config.toml
dataset = "dead-leaves pictures: piles of overlapping shapes"
horizontal_flip = true
encoder_activation = "mish"
encoder_patch_size = 8
encoder_kernel_size = 5
latent_channels = 4
decoder_widths = [32, 64, 128, 128]
levels = 7
beta1 = 0.95
one_sided = false
epochs = 26.0
warmup_steps = 290
Rows from block 2 of the encoder, named by matrix and row number. Each number is 500 + 50 x the weight over its row's rms, rounded and kept within 0 to 999. All counts start at 0. Numbers have three digits each. After the name is the row's rms in percent of the matrix's.
# pw: pointwise conv (encoder.blocks.2.pw.weight, 384x384x1x1), inputs 128-191
pw.48 089:567528514573405418315465558545573522505444463574610493485524457531529463592482524462510472527515499485501513472513539497537454498517557459553431522447469525518512531536438509475470442512497550
pw.49 098:468386514521505373524429565504501550510510478497563517491464522447526486452455483481466526578531448416559675545530483459514506483342453529472548472540519547563485513529469469537461553559456433
pw.50 080:529572444443604472576426325501418611536519492479465458491495463519511496545468499523504480518481521509496560512371451412513525561500489575448470506553624578599488493499551508503550442602513669
pw.51 091:464542546511415428416452556468475567498470448477491400485549485389499485404455577491467448457479483492467550567544547548516501508464470541433477475461514465486526508452460485469444579418521646
pw.52 109:507580417528392511484518417480497511514496547485523421531450532498465516491514519485524552415524506491536470449443515522446447418483579558466494441500451493499532511449464484517527507495540463
pw.53 127:348338464549483464413562369497517422486525550476465509526461517384507638512554509489504466513464531451496442440611464565595465464435560477500566565478505458498543537515469479519468524468587552
pw.54 098:561503467469596467534491533469500464432450502521538566583465494518583463522539579500459465541519509485462577501441518467561543528489642476444453417555439520469487556458519601587433525522454601
pw.55 094:521500603501596512535537595515531486444502476524480551538513598576490505505552517469535422489524500360484540513552507464533480526514507525488456521506613489476356545505642533544518432551545201
pw.56 095:515489427479546500437522639512459578413487494514513548522472447490505509546440543490536552472517399576451520546468492408479491521471428565482527556422516502447486442448598538517518503502507357
pw.57 097:492505440385436516431518477519524493501524546555474518457502494612502461581429559457470544489533571535433453474538471471575513537423501509487555543521455444448533435499625486481534529494505455
pw.58 088:524535459504477537454521552511536412544390458503513469455466480454473458515563503503425583490403449557500576498530527505554520519466554448483504591552552443502546426416563590454540642520484457
pw.59 084:467640509508439488516501485546572439497519486538503534512520530529557496517491471476503527565498543507501481514530481476449528502542545511483484486539493464538538400515458484498489427521562463
pw.60 087:616576498458509593544585524519515442525516363501493565461475457499445534436452470591465432458509473570532514499467523494519578429494424535522579543570539437507513469542478490522452413418485423
pw.61 085:472443532505468437530399516494503484495469553503494511469502480468503439493521485452548522413529506462551473515508507449496492479444490409483530554460536458377497507489427509428483480439547445
pw.62 096:524515532529529485478520464535588504495567529540492532438499506444461451455515480471541507418502490411454422526517553540539430496420632524483446487476521450495489520504590478480519448455534416
pw.63 105:329513453522580528513417578467455489537485450446446543579498467539523485487482599538483486572444495553463492485540488446485533475453459496529477479521390476488458509458508560572545548472466376
pw.64 088:455599489558548486491457421501533598537530473498509557440621520499479489482448423474474460495451459439541434591583483481538480509414541501488429516483536487452398450466484549595448490593477560
pw.65 109:480523426508513514528425461517489529563494561539436493523493471491532504533495481582391568579550548574477547489485430475428485517552412532427465543464555501531496487494529524544543467509531503
pw.66 093:438528489471423527467397540486572593512450540496562473565528542526456482472579362614531579522424528399478565476457482436485495555569535512527534486506523516491514458435541536514510551530451531
pw.67 133:470503395560451510592464496464511556464510516523526370448433505560493488532488464460483485528516508495335473457478520509494453455481359463527522531522488469545477520454506493492567529452433528
pw.68 136:588489489491500473487434465486475492494481414482481567477426437515513550544550440461427429532528456510497500450553476540515493532490495438552448477482522521547494449518501488502451510487440523
pw.69 123:560523416517424523487544617463494564468535402579533581503544566509576495505461473549510508466482489549543449538541503464491452481519590440483514539511530499456498420538475492513461465535472535
pw.70 112:530604480446442423418527503525528540566531465481521427562500507566492486554439441456440394580555450562363381484402529624554469547524474508618486480548506496500474497496483542512542495509401538
pw.71 107:542515530556686428425424580515506488475471469480543492426461462494497527444418540444471434609575536503459487493538520485437471541506418427542421498520498536515533534541495422447533455417530406
pw.72 088:522593544472551508470428481429461521588425565521511530537539475495416500582451520456509594499501523552518568515511466484545504470370565470489495561471579441417525486456505495489437495457484469
pw.73 077:503605574466546448528524415498458513452533601543433513495526452451530519499525513497519493514477451449521511604508470432442506520467470483436539532514515518550514505556480523504494549529525597
pw.74 107:482577494509427524490498514427514512538483529551510459469559494573550600545484495462386508482492524497365564490472499500552502531568466506549476522512538481444551536487519480484423488450525560
pw.75 090:493516427552539489543595437555434452555478489552447507455418442455577440505554514493503577499477489548394508540511483531511470533492563548501523467542536502358505451557482485510515454463482543
pw.76 127:529571510498425499472524541556484630501509525461484469574438497465495524541537500473515500415472519520554468528497464526432486481610522474516488581524441529512538469588590377575448482477508488
pw.77 076:463517472497429436537487458443515559445465443522408567456497466449450483492604536514518553453508463494438492622390390591455450501580466472494501550522511485457487493480440571466493567493486611
pw.78 110:515433467469434496516539529446496460473416540532527477487467425454444468523545474467478433541544497511529469431562616543497485529536529511564544505461532540446545538508571563537503448469456384
pw.79 103:450562476509435424370532340481497596483403483442428536550541455495381494538478545526491527491515509500426534508529483536353433519489365485509452583589520504463565560461422528479497555575451763
pw.80 092:559567516455543528602532482526543610514448507498485551410558390497487530510519504542561577482499567476501399399474509463492472535551456489535553423521402560413469526505457600452452585407510550
pw.81 111:496471482451514553418530520497490498451446471445504457526539486455480503450455556448488528523443478522509463522578511576475525473508473497552500471569452430509542469507566577468505486520506440
pw.82 117:513469545536383523455459415531477544517350492403515547452473489508504506521553502523562428495529583634481532516593473493531460455494441521480553497455389538462490496471565462470425467479603435
pw.83 088:384568469549617448393424582450499484499526449415425470499498425511484476521464557525514491524551450434512515547474559494604547497607445472516476468499550472558458495478417479496468547597512517
pw.84 131:585447442529451386430553473498417553516433503504438482519530527412526517484520540509459515542510557470539518498532503490461528478553541478544507539566492514509520489486505466510488514507561380
pw.85 104:506559471565409578446564536508441506524537464571473538492457499553593450417523501524517494547571441526521495488520522532577471580529482448546570551586476497508421491511542431563504487471515538
pw.86 116:488484510496462546506487425515530424497512537591521418508503486419569475502591420511510468535571475385508448510507495598514494486467558484486513589463485524520495512465529440512501538448568542
pw.87 078:419491470462491547434521414480433502441463439528472510476513433487508455389521494512481534543524550449525548514521498467611489488545490493500598561522510445545513454554511532394512441464396380
pw.88 093:542573519483512509505452535472498580555473505469437460518406461589527488513474531544446539575439535441460457426481461445494549538584411464493496479506531513540509506540500555479453479572466637
pw.89 099:452452495464537543442477371518515534560399531496495491519487508497527454544521545433493435532478576479519465538516501463498498482489400463458564569426504412505488484536451520511425467477452673
pw.90 104:508470532465516478481489596586456577517501434499529556489365496432566495618541573489428411475542517610564430549488556507557501502573528465600455559572447598452495474545645424542546482535555520
pw.91 095:514492528476512501553425390479546480502463559557460487583504565461586482528400479501418524512504525398522589552486453547423448582455478498466523497552547531569530389496484469477514569515441503
pw.92 103:449495545519582539462490596528494488553492526502514471520512502512543485489521526511509528591480488440486493493533441528435461483433611463578588495485431522457523447498551475564471469505569475
pw.93 079:556528488461490549555442376550563514551425443496493491437476440561473544632499453413480491530471625532526586468561521536467550504515507476570512598490550446524517426485513504611564518586468413
pw.94 117:628409477480439578510467484536511527542485539443525512540485550535485566478608457481484488569502506399510413500475542436429484468469499551498552466366477494484479433523458469511454499439516559
pw.95 112:480557497481462626525498450478455504485444570414499493472558473484575522446427613510465484471391494516522525490537509510460524457435381437409574459436551460548544473485494458475487555536472610
pw.96 122:469554541557444570553443477544496496454579526435466503529545564505470493474433524499530544473471521419487484508449488550517454573412532471480593476441527553494522542437446525457458463551490499
pw.97 092:519450506434430446491560505599471517531390587437479506421475461485509511505496537498427500500537536584494485443477546506501455527389443514571494467595575532521511570432465489483445574428512451
pw.98 106:471438546529455592498528534472445451520509495436478512456447459594546485549488494455453476515529418473486502466514446394473521569546457466461507564462460588505483500538481536495516475518540484
pw.99 104:587400495488502571482518520414514460524509508531459471437527537483482443421537484466556450542567499464453479495516471511471559484548498593510456527413517580469477471538519495623430458501470566
pw.100 116:461476497453471460462479499507500519500499410522584590520521409425508500481461559600474490355491437474568580435543514490507475470589543549570553533465512508502514464507566455516460470561460535
pw.101 110:412616505446604505495557540489518486466553453523425443517550568452510535519522515448458470514439502429522471499510515518515525566467490460515490580514560508517551413561426558530459436537377702
pw.102 107:494600521481462587445541535480489527560477497437563526453417534456518560490509525485445458443434455498405552473524462532569511470466465554591527476579451438508470436496478470638475463536533513
pw.103 126:531444508481537496491538611502535438461532511485491528509458402533517470456613458496516529478507478520438452500471553434536540519610489565514459491494475545456439512486512556536472498470463474
pw.104 094:467434518403565507533449543574539559488539480498537391488446506598436467519552548443579433548498476523466396553524523516405509522530508509554495528441410511568411499501556558523573429464481459
pw.105 081:442490481491482504448544562490481507497546503492448586423425400564409543519477540483530592546510552451523540562585526340533494504454458512518479494454514598513513480545496540534525496432454360
pw.106 104:457528440489598514467477498517478545493488557580526513470531502466539488519458479535538466484484577514405503503541538492463556528547477507504484481559593491517583513486464502556521466472513470
pw.107 083:548525506446549423413535565510510549611499539450526441555534500534469470468504384450453607602467454435527473504449489516536535550553641545533516579556439620516559481479442480543510546556464404
pw.108 088:546467611510440517455469519512498496420517548425445551502463465529467516514474552443507504624459504552504458488409388493532590457514456464567508438520536485497491542520363551480460476553511394
pw.109 091:589531503473453488483510500509493584511423544429501563499569528525560478480479467485491625482524478582572500478396509524491575483480493426430497466544446471457584483524470532522508508562513509
pw.110 123:542574573505532436349493540533509597491487515562507523546492550465478535494494588504497521426490510633427451503512557460574439476549567452459435493496526539435432537440567558545453478479496439
pw.111 088:495548515490477450418474487519546580437472467453503450483481444626463400573539503530492592421562566548452499494521437457543520622594484510456565509503536462502527497479477445515505546412470540
pw.112 112:517449431477526529555498473560520544530471503443526467509510410455490574446514535503459492511487494597545585490427515534533496500462489512558509507478491450511483399511624583565522563546528438
pw.113 096:482547487519406501360459452462481667478605493558412573446513540487512479447448422453557555560464469427430530539448483512512477508540546473463499470433476532521544519472406503543505460524471449
pw.114 121:524526597481465535471508557578452534458450458472547556451566525448453503410541542463510487461471593537462521506498520520449547572501475513502520420444472432486444514531481491419462574525523466
pw.115 109:482365464502460532439490457520500460501449471562495534484483576414458467468531478531500493389530485514534540529583448492523551465530532487502478565545586570538549535503547500500446559382553523
pw.116 122:447573515501412459539431482557463417499483549434529506510477431538495480481465580443496521480515416471548514497432489435502546536443509544444554534553412477503452452447499599510471487556512545
pw.117 085:580453396554515446476572482520545413474570479510526579566455506442495593485537614498419597479547502462460416535519429470417423567508489531486538608488459437508552406505495570477481462506498490
pw.118 086:464544531468477497453484452451517503475507509489490481464518502609516487428476543490486474454541437690591513524505490609453567468492539526510481533527463483457487520505577486434445447525492586
pw.119 106:566570494572482570508462533490468388564485473532544462495488519478473444610541494444511434459452522542487518523493437433518490525578621385534529523541486437426451500520498487542491442516595443
pw.120 096:411571502443511504407475535531524562584463475439502473437484426501521487563438523501502408584467483489497505500523579492561435546494598554521536544474433506509487464620407581467433549428443518
pw.121 105:581625510520519435461450517584553554531455521484484536535455437357492554503466436455479328583442458570509516485579538501509538549477361575514509413496485486444435449511519479595556523564472511
pw.122 085:480539551515353536480472500475530588464447521472536541489517551459578471485492549490604444441578463554526534560542411518569415418526397472527439487412663444538521559562523449508511465539524442
pw.123 082:396486449484540461435462522534505531410555449493469476505493554477508463500531489523428468525537480500503457566478528502459505634505473588503519503582391469498504516508478470510547515444525454
pw.124 106:543583538444548428473527480512466462416487468493535559500536416604497525500469499498585532403483505420453440493445538506439578522511527507432551476537555573605580507476476534429491473463511578
pw.125 102:479553564481483455498480524546499488503546523482431512511536460493532497631515427502470556607547565491654545568445510521537494604535587535490497521493409506537541535501539484527521545536449546
pw.126 106:583482547465466442484509481511505668513452486483488464494493525423509452437607325443537556610509556598526526538509466552562416560566574506528423552494463486515419479462555530539449664514472581
pw.127 112:534518539490522502474468466556420490556400536545498483541527513503490459518417496530467573621549448469512501555487547479456569411485540506508472440573514505496555463534441409442433516473479502
pw.128 089:435502541514445371448528474547495489582493455529532524496551556580640484497465449468480541577447570438548500553505547521400442491518482447479545487612529492492484607551629508528486503558519402
pw.129 110:566530570502583537435545546539573513508440525551503503540487487454478539462487543539553509522561492493569460552524489409491573614438473496502474537474479490556478429585523486483448628501500495
pw.130 108:470531568461536448486548577504454506497466449468489575653525475470493624490492598490538484527457506525530418564514467466492461511454472466523484482517485511453420468425477552527498462515392593
pw.131 094:516490469512521550439466526510557517512416479547493563493642534509546482545482526444457519545550456480472563576417504461547457488591516486491556450528586518516459448458553474503511536492508504
pw.132 084:549551490503497513540523609481493481362410446563522510452471577363547544513531509556470494442453508524572570493518479540582456408490532570469466483464463575471439489457466427487564527511551336
pw.133 115:465414531485492539440552429510503513503417549567505609517507576535561586515537627443488456548474495577530508522493498638566517440546508483525480526509526483555445422517517454439598459501537496
pw.134 090:533501522504517511383506587560497445493451537561521491512519549443595479484525435495546407542450480528518463472464504526481480440503416532488527517427597587462464510529669467458495530527513353
pw.135 126:500512451457480529406473490553540554538502571497410512412468552487525544448483550449489492515423515504546431506535538464492494565490453508446457522475503489500501556478476556479534427531476466
pw.136 083:521588506419584456549548550580390517452582570555430515584571480452524414562580484466521520497519492648526485530525542505467561435580481482588505565463480481512555442473510639501500498523458467
pw.137 083:410520565445488473564569583556428507481597464534527547459506517506601511534464457554442548349473442396448563527452484441489503543528519556512470542545501503482514453501396549410503507469493373
pw.138 091:473447522531492480515504469455472533467482436510468501512475490490548481505468543476515484546497522526524514510430513439540529467491545436516482517445549549405523413502535550415439519515483435
pw.139 085:419555485501445455459425500509562464518462512441546504474498479489580487408526485373544450483456479536488581483441514456501529477537359512503488539551528510524470643551537429495505500481525510
pw.140 090:458557465497446436472497513494479565515465467459490593484524497494495542514549462503515521444480461498464463515514501448516434485541512514420458579576546509527455459484486586532528447525403505
pw.141 086:510577486452533529567540484407483478435477491508572511514561497473548579509493556492464482555473560492457452521518444546516463475368481519501496411524501461489534452505540490509533459445512643
pw.142 087:493533484530446483362448492516491553583612439416508470540528524379475476499511501468396476539510500495599527528512564507493465470556486458564533529452404456484517437413412565480458521625458379
pw.143 108:481464454576454469480460425531490413480409507459518486495494531300521436496519557547482472572529576480463459521500530497442532553466513483418557554498490511570506430542458511508525568517516513
pw.144 120:462497447558482490525563520381533500486586524471482540527539528594480482451522413482504573579474456415580409389543469422506501485470461497514458502550452484489490495490457417559493538483357531
pw.145 100:493472381466492534514459466455552504574438505397482493456441482597471503520448446538532466579420593523501477521544502499530508493435498452553380543514495452456490529425479544492556560492435455
pw.146 091:471560523489557416462505543523509573479481531457499544492404509515485502456427440476526535429530478430455508447575541519564495518436549477536486511441468489523456464473498595521509481508519405
pw.147 127:531477418487548501377510481488486490577515492529524497482475499604481500521575505567509448515433448544521547487579541464472507529548621467556472521394520536526489545462443434405426389449618430
pw.148 092:426487420554487517525404495569510480471401529505375552554493387496477480495517494459591561513513496461522488480557492454465553454529525563500556560616485491457486549526513502490512474521485432
pw.149 092:417482517473611448562408537461523462519552554509434565484563477490501540474488497586503488455475485427501490496477507530519557531441458511496467521477581497427510545461553492535512538476513434
pw.150 087:460614593561466521415539539542417516436375430558462529520510443509507470492415444540544603537502481526406464448437504487467491527483392502518519482549634454486545496512585547496494482537467398
pw.151 077:511573446411534491474492539485459484606462495583551454542532538517568535536417493458585493480539474475507474484451447470438503495481546558407512478465486498506519448548629553525512494492428441
pw.152 104:488551547517464568396493577534567497489500562499531604481534558521499459542584494502543500485543533450544406605445574516564556532536519481584537507487476454483480441496608450517401512477515338
pw.153 084:465482568523389511478542578469462522501546502504450546499449499484495489550548467567555376462508565468459413410515515501415403507515487504568443439474512476506482501455453524549458494508496376
pw.154 082:572480505528474511495501528470461506531511502521524408528529502535515438509494526441557514439594468480522503506447456423496486468530406459484442515460528475531491492520406548556504569512500437
pw.155 089:484614535496472503546549449533543527536469571443473427496522493503507445573497437518553527565451470455545586467468576523554516393461578510499534509552534533570541513573565521522560495574497528
pw.156 095:515540509426500553629534604439479559400555517450483515498475617588530532538399421530588564462514554415559454579500572449521490490487457542434510573569532459513491404590534456604410516532526383
pw.157 087:399510502546528500558583633526466435526491509518520515524481464592486423501521478518446628531496411602493490519471544454520453551524508470506506600499450527401452460484534505552466519555484272
pw.158 118:438516501460395519436553539481523420472554554373399543489469498552537515507481473509493569485597490467517455463478506549502439489500448518510533537632462505456587537521532526533455598495517405
pw.159 087:442526512399580541517438607545414499474408505504449498419520471435484435471583529517503430452430535430480496481530467524479492562444492524499469462450568472511523489493531452395467494542400459
pw.160 115:430523455494425473548508530484508497499504565485498534517481464563464455402453377493480556522496520479373529467534522456552455531567517465495466489616495488560425594480524512569505458482344570
pw.161 116:481599543528570505421540515523450451453505556463535537572485478640504520552469503524533610500532468500512484525551464422491476533445523447554484517524482522471518481453440465510454499502507408
pw.162 099:425595493520491491527491554551457554510538488522492511408487468454479482432476481486515497561523487446489460512507470441482570475497456459458525385486505530449400476561460499474517577484546346
pw.163 096:355516464509456439490444408471509538524524483416458521525456580500521502484480442477461562571491500437506465540530474498487504502496501462491591532446580512463471452552462387531544535448530609
pw.164 103:484527492453412591585496496542534462499490506574528412509420554425486448498480517435522504533457551567443467471488407633479511510491457511551480470506527461470503463499406530526529516563473448
pw.165 116:481616494468572573519572512578486522497528489489560521462474456386413464454502478517496344537471569582536540567474534474483509399542483539526518555515491458531555497477569465524508490521498480
pw.166 089:499484511540426497563528557527486546495532512460468500558436494609499538539498548453538465503442538534523539461505442451389547486507467535466491612427468525525473483428452493485545396470368504
pw.167 089:450501469574580538489502449442502469593510462534378486501508512468534461593518581539548556457537424530497474442468507482475499530531355511554428489548513437601475562550423545578527542449481505
pw.168 081:465515400503460468472526563500444557592566514563427517539567515554581517575532418488608464492522503584547517553481451436425465498495480480556469482414461535546460605427493488537522441499506484
pw.169 095:449555548493603440484529502587555438525492421498506435507474435484492491499577545393432571485528496498520515496573462478554578454494504545539547550566549451497491531465559491488494488486549368
pw.170 121:425413510461411473474546477452569505493467527394466508537551477547472498470572431533480450538548499532449436532460504509521494472484411439450555458513438587554472469516428506474487561503464514
pw.171 098:430526475466556407466402572571465552483526537506469528506485467561484515475454521450513497505512517432513486483531458413579475517488483522491592503364514555511491455525460403427438536609426487
pw.172 095:556435479550438444522429460488541506513364435461497564453479403436467563494396645484430510612585548496477475547481461545490518473435572466417458519533470476494408443445494430467510480473565534
pw.173 091:482558476528447486606538546497490501590504442468532544540497549355480475468507446492485612433483517454526507525514416498465480541510462556453491493568540544445514476388471480510495514466429515
pw.174 090:486486502434539587540502483463545474454503498539475458489519540553511470527560478484447435556448558495487450491450528416476408491532500495543546555543532518450510457491457557498475538533474550
pw.175 119:527503574516492489554488524493529450536511491483502496530460509553506527491502476457472555531582484451530541479528510452479546466454570540491517466399510497595464574496498524559473507482443530
pw.176 097:464489533547439524499461444533460516568492464497507517514509535487522445490457504609539547489594528471455505532502522570499561533542494513497497488512568520468432493453585435563484485471503483
pw.177 149:513609483550485557407493474557596540532539535484505445490518515413592463527553501447521428445509524520553543522429494505421543368584535500481500593461501497445502470500467510461519483473556461
pw.178 118:468428441446433465518399498514500578514635523394458542554419560496348465439519500497542570493467485507557504530544465565470478409552505469551507482497531511538494484527577522495449474528490544
pw.179 105:523538491479517570479464536466509545458503511507568530528536459492494511550516486487450463501532546579565545527518459503453496506506416440528560527451505516381482514516455439543522406413451562
pw.180 100:507460487593515453489430572528483542588501561506409557505486436506511525463514473582545527547510528489437387448552509466574463467504492482469472534448535445552506532465554636535508451481460503
pw.181 084:450451499540515387517485539495542529544568511530523383412511552492524516460513457514434444500506572426498554534605535422490480470545494534460452608611495422533487420425568539433446526450439432
pw.182 106:496479562440482504442555575513552555431523519512548491440431517510540506456503653587488532527539570476427598442454516502515468541464593506521563524459427450508497428545530465443439507482502593
pw.183 104:452585421443448467558451473519416489447420481477512476509473409537473471532517536460486526581532495432529499490558498440500499568369407528440455453529463511641534607407585511551521494458399533
pw.184 090:481558579493431502464509534450465464456488480586542488571464514570458578532483450437537414386484510496504487528532544524560504522490537481445561519443507516442430544561498469400470479522514429
pw.185 087:437637543578495474447497534457501483533440418482510472465539456455526555609499522514493517455464541528570460508509471547458524463488542534461444575477506508448463543482567493451533499479479387
pw.186 116:579466515503436514498501406519493521462460468457457485461482485437485570514544522503498499557533495441594439480417510504459540529476422471522533421516386468584549514509529534573504515533409573
pw.187 117:476521518480493571510577585462483537531576489538590493474393549481508525489513516461493378499550519435546446552464484454491516541504484500528504409514462490550495453510608523454506492486451611
pw.188 090:551475532526420505472491555420461529514554451450494487587504515458560582532396488496516518471590476515456506479491520536474460438552492451428521533539475554617490457544476558594517446552586542
pw.189 126:520515429514520458578481426467472509516553476450516455510451504521496534351423428428504496542540536504554487520484506437575497564516580499504526565493538484471517467480553544499495509414490417
pw.190 106:501464555507408588484516530604447482513464458514497488411593507473480530477482434537533526500523496478546521471505546482481502524642487506586475498429542518463537492533500480523541492482400479
pw.191 101:530498444529489488433525646498538489451494485490551547537441450503522552477503598484528500574521531509435476453525520477379568512456501536465480569581464466493513547502466517460446408503425433
pw.192 091:532599550497472401512484519533510499530517505538626486495513501457582555502436417508460512553589542514627420575546499491527530513572546501501544503488508454446449513501576450535432474549488522
pw.193 099:436508636523496438499540495500494506507518520489521555538566412523499566522527518530447644442477520440458449543504422484558522588523492491550495564507536472382522433470442593460436536507519410
pw.194 127:464570520463572504505574572496484543504468441542386442477584500452495405471530476627508536511578468520499461460499485516497494531503429494529492507443544518483535469502465542453502510516368522
pw.195 084:483546441547573465616424552556521552506486548487548498484494500653453501560491490457410445490478554499513513464534529510625528556567527524574535533500492501597420456530629519491388459510551373
pw.196 084:544547526523628475483375584444493452594522414520465397527490432474493538509435462498513477561462573440525442465491455486508496508489460515542569428431481585493462476520522507512594410579530481
pw.197 102:602468468468414544438495543505543603498523500410442482455464479563497407445455477487467477462564485609386511522494469486548507546507438490499480544471541537428554450572472553492490482520537486
pw.198 095:519595477610461454551508528460579493529470467575503538528454556548512474479449537546436533508443501494485559511466528524451491467560538466478563484442471517468523497601437429478531483566471520
pw.199 091:444456512446512497524499635431510469476566531481519511554485420518517485483548394443393384418616470579548456512441519462548512538389495500503474488503515579572492465525613539503481516507408448
pw.200 097:466416513530551472429499496570512519424487572472544546482555483524527446497501509459508500438524499473482592565556434498584485558556514504461526491475436491445523528505554446556549503471510431
pw.201 105:381510446492529509618527608502535553438472470544477479549462511462518491637543495380521500511510493427589626459435505479531518502520393493492590474483567476435566489447519513419559461437551430
pw.202 098:501616465431490660452559528573506433516484501549506539450561509493486513494489457533485498518527485457520481446585518497484524548486470573460469472591536465509463567548496509495495475522484522
pw.203 111:652453509457505489394513624486469495519469437565552526459504478495521486488523448472523387453474522545549489500474504447486556491511529523557452568490374529478582479531327488503476455476510306
pw.204 091:559539530482378517494519515491507534481525507513547372428587503491498527437485531482467471430471573414504598502470573489521563542568530525482549483540504534514569622509525421554527552484595525
pw.205 110:561396477442515441476483492505504563473311493439480553470569466578488479540530425531477495477464492506517506449527459506476518424550417474570490516494493503522514485529552510547442399552474550
pw.206 084:455559452523424466502548601473502492510556518472474450505468562556529460486469512537537665448539529447544418495585416495519496590422386563405536543514505436530537465478648527537475484510510388
pw.207 103:552577537486546560369440530451513480586518475519542584434508489454503557506465479526475476427474519494526591519413570547490443598606438540509553469493547493470549485490626500579431474529517493
pw.208 112:551536485598491518498467446440543600506501500400454547473515458598552424487522543479461437593526494527511488573519545456503450528571505505500502370560468503550477437514623482514517439478437534
pw.209 108:602461367509582474454491499468504511456466532554429555514544502451422479530477400503547425495516498519502523549590470454507576540586508477557475481516482473564489539473547485549531464429544472
pw.210 085:576581497494479497406487507449509566567458505504522508533529345447399552575439551492493483554479459414482566435518530451510476532396571494453631522428554466415525485513686506547534447570543523
pw.211 082:551584475458448488477523401470472518503571556494448523457556515478502448524504446430444465500560529587487625528451422532470447481460597469551443558466388451526491484543478541508446423493517619
pw.212 121:491459521520403485511504425479455539481384518504488540485498489447489487477468527544505520564553498591444472484483518481512542455380480501399491453514417472472479518519490479490466592417584674
pw.213 129:543389485547465532508496502549480485413567534479424526498529521428505581513437540507457464592505527494520508415578508490624423387397423513496589551536493516507513536471549450461613470441657277
pw.214 126:544486466533510457556521521494530485502537531473495425529540485468553416438530485488506498491511487441501527498545525481453483468546402498484512510708496530480482440465455464538492544461465516
pw.215 113:608466488510484471504509312507561504516507517500532530428531420491443444462541433473535574491382511583486517537569508537545507442454554454471522565500546494433500466501506565528522467456417462
pw.216 099:566386633498457473504453491477590521517553463518435439517478537512538495427548583606514474488486545539532524497586505563490461537565545506469429546503465449427453469421553503483417499473448477
pw.217 111:522500516420609415389522508537434509487511536476537487485484479460511465496458414482510463572592468397484525449494516495491557542539458563465404519516507538427489508481473457450521533542491399
pw.218 137:596526480500534515424545463452486574429506483543479545501543519507536500490593482558487398484498570578500488479484517536449529491631505508614533468543482500441575513467539493484519384455594338
pw.219 085:532538489469459456467470490549511465509426531499597444535477536527422526503438580436488448379557456513544483483510487517475503513445551439458491460467415529589516454432406522525531473550403524
pw.220 102:480547569489514512484498599518495441485418448578503450484552464610584500494506495444560511341501469485628528461517460495534469440430504445554510492465558475585521429534637479503483505503547548
pw.221 083:453542511526477564428430593515507486523507536465407556440526470589552527553522551530544461518492508482530530600477512483493440444546598499502497509501579435463524542491438490485540518541484501
pw.222 078:480433547475498470518468525453462519592494530492490515536494571520520546489541525481501573458586473406539403595524457414462475475511581588561540527530555541432489437504495581547395505473456473
pw.223 086:430536561512547483488550512528485482474484431444533470520500538511497523456502413513514463494484498439560550408557521561455480565535509469497441404458512478467491511529443533432421517493491454
pw.224 088:424478547567435490556491514519579559590581506597486492396484551470456524477459524448438489459522443504426482566540484543514500459469474511515482528531511459514494434514514475533463486485524661
pw.225 090:514485438516442499519510548423515477608499485398516449522440615463546479510497409476505565512496453569561466485360520460465503431564505544496558530584490500373529512500434484495510550510545461
pw.226 106:478505445454425364550456485538419492401492505483406441408535457649533514481473510553489523546507439629557603483540519533471487541504440538440447518534500521579511571492513530494527484512586556
pw.227 088:564567469489540544497523377489514415519583482501504470540547506520499492508453540534455507498458514569434442560544439594499506481456489545515447517430534672554464545549428508540440524411380570
pw.228 109:594445421499529405477531538578515469476549529516453532508559494525479556446489432481544531499446501661554544442507525401430555461487483514535411507491551517589455509496511525525469466470615355
pw.229 091:497546469575488480454440491603448560522511470485468510512437565526472503537491472404481522580526557541514446555514482455603444509520515510460511541362497540461472529515479613452520591490378485
pw.230 094:499555532555541467498477491491524478513519477523524542500511552516525528529500506518483469477529526473498577487539478511463444569411374530462467560550577431558491502536386445543494512555504605
pw.231 104:490512467530607534418509522508480433448577513478502446558531489483496462516545480560579454502507441454497514472566467480598558560454340535438510485523516510570508459448511521507529454394433480
pw.232 126:514399482547495506574558543475550444492456517493548439504551519488461477524573428444463473477504473523605516469489519464517566435467544532515472522496459504483438537518483437537391405493540470
pw.233 083:453426475472583465442486679507482535479522548474535463544582548628503471531471492540428497453488504537524531589570503543450355498481521475458580488549417472560532437513648520568494539492456500
pw.234 081:514520468501547465422531586465514499459442432476502494583436404562456453511485441524487496424478414430553515533445439501531482443471428532571472534485581496481533456647627558509471514614414648
pw.235 082:403510470615482362539414529475510525582525505445474490507427501570516453505460476460467541449525380452452554478419495459502436501527510468517496465512551486519520559469505416484508445529495408
pw.236 111:512582505505393481601453476548575538485431536333432504504539497613545503453512562498501396617525469483527485484461461530439476471501410509480513535434516548531510460523472452456488618541481577
pw.237 095:479623431580494482542429441531509510477494467513479524511493480577497509559478470522424534477409421476536586474600466515520521545468476434407545496550613531566494566501495579603523528494565585
pw.238 081:474603591582452442462475571463460498545501506550418416491475605465533464516523469550488497534486536470499524494501510482446496561607565486454417473538584561451559504465461487452486480496532578
pw.239 101:509428518466482597533522426427489540482486493455465454487449514538553565470547494498415411535523440541598498432498462503419559492536515481582456516494567445490606572545488487485563516435493488
pw.240 106:476500439554548530445536536491512434464497475555438561494422476568454568443554485591568434469551415567512467483574479464458513503538525478544395581479508552480424465568487561481509492351451519
pw.241 103:491441487474561463494483333583533525444432506585551536515501506458452522481473522518511514490480498498521540558495444558534526537413503557487502549473571486465496428501424559494485435560541765
pw.242 083:540513482529456528537471434437532503584433475522435505474537422475487582527578411588475573478407551507514512445504459510494416470583506467444472535442504496422550397522510484451503422475470324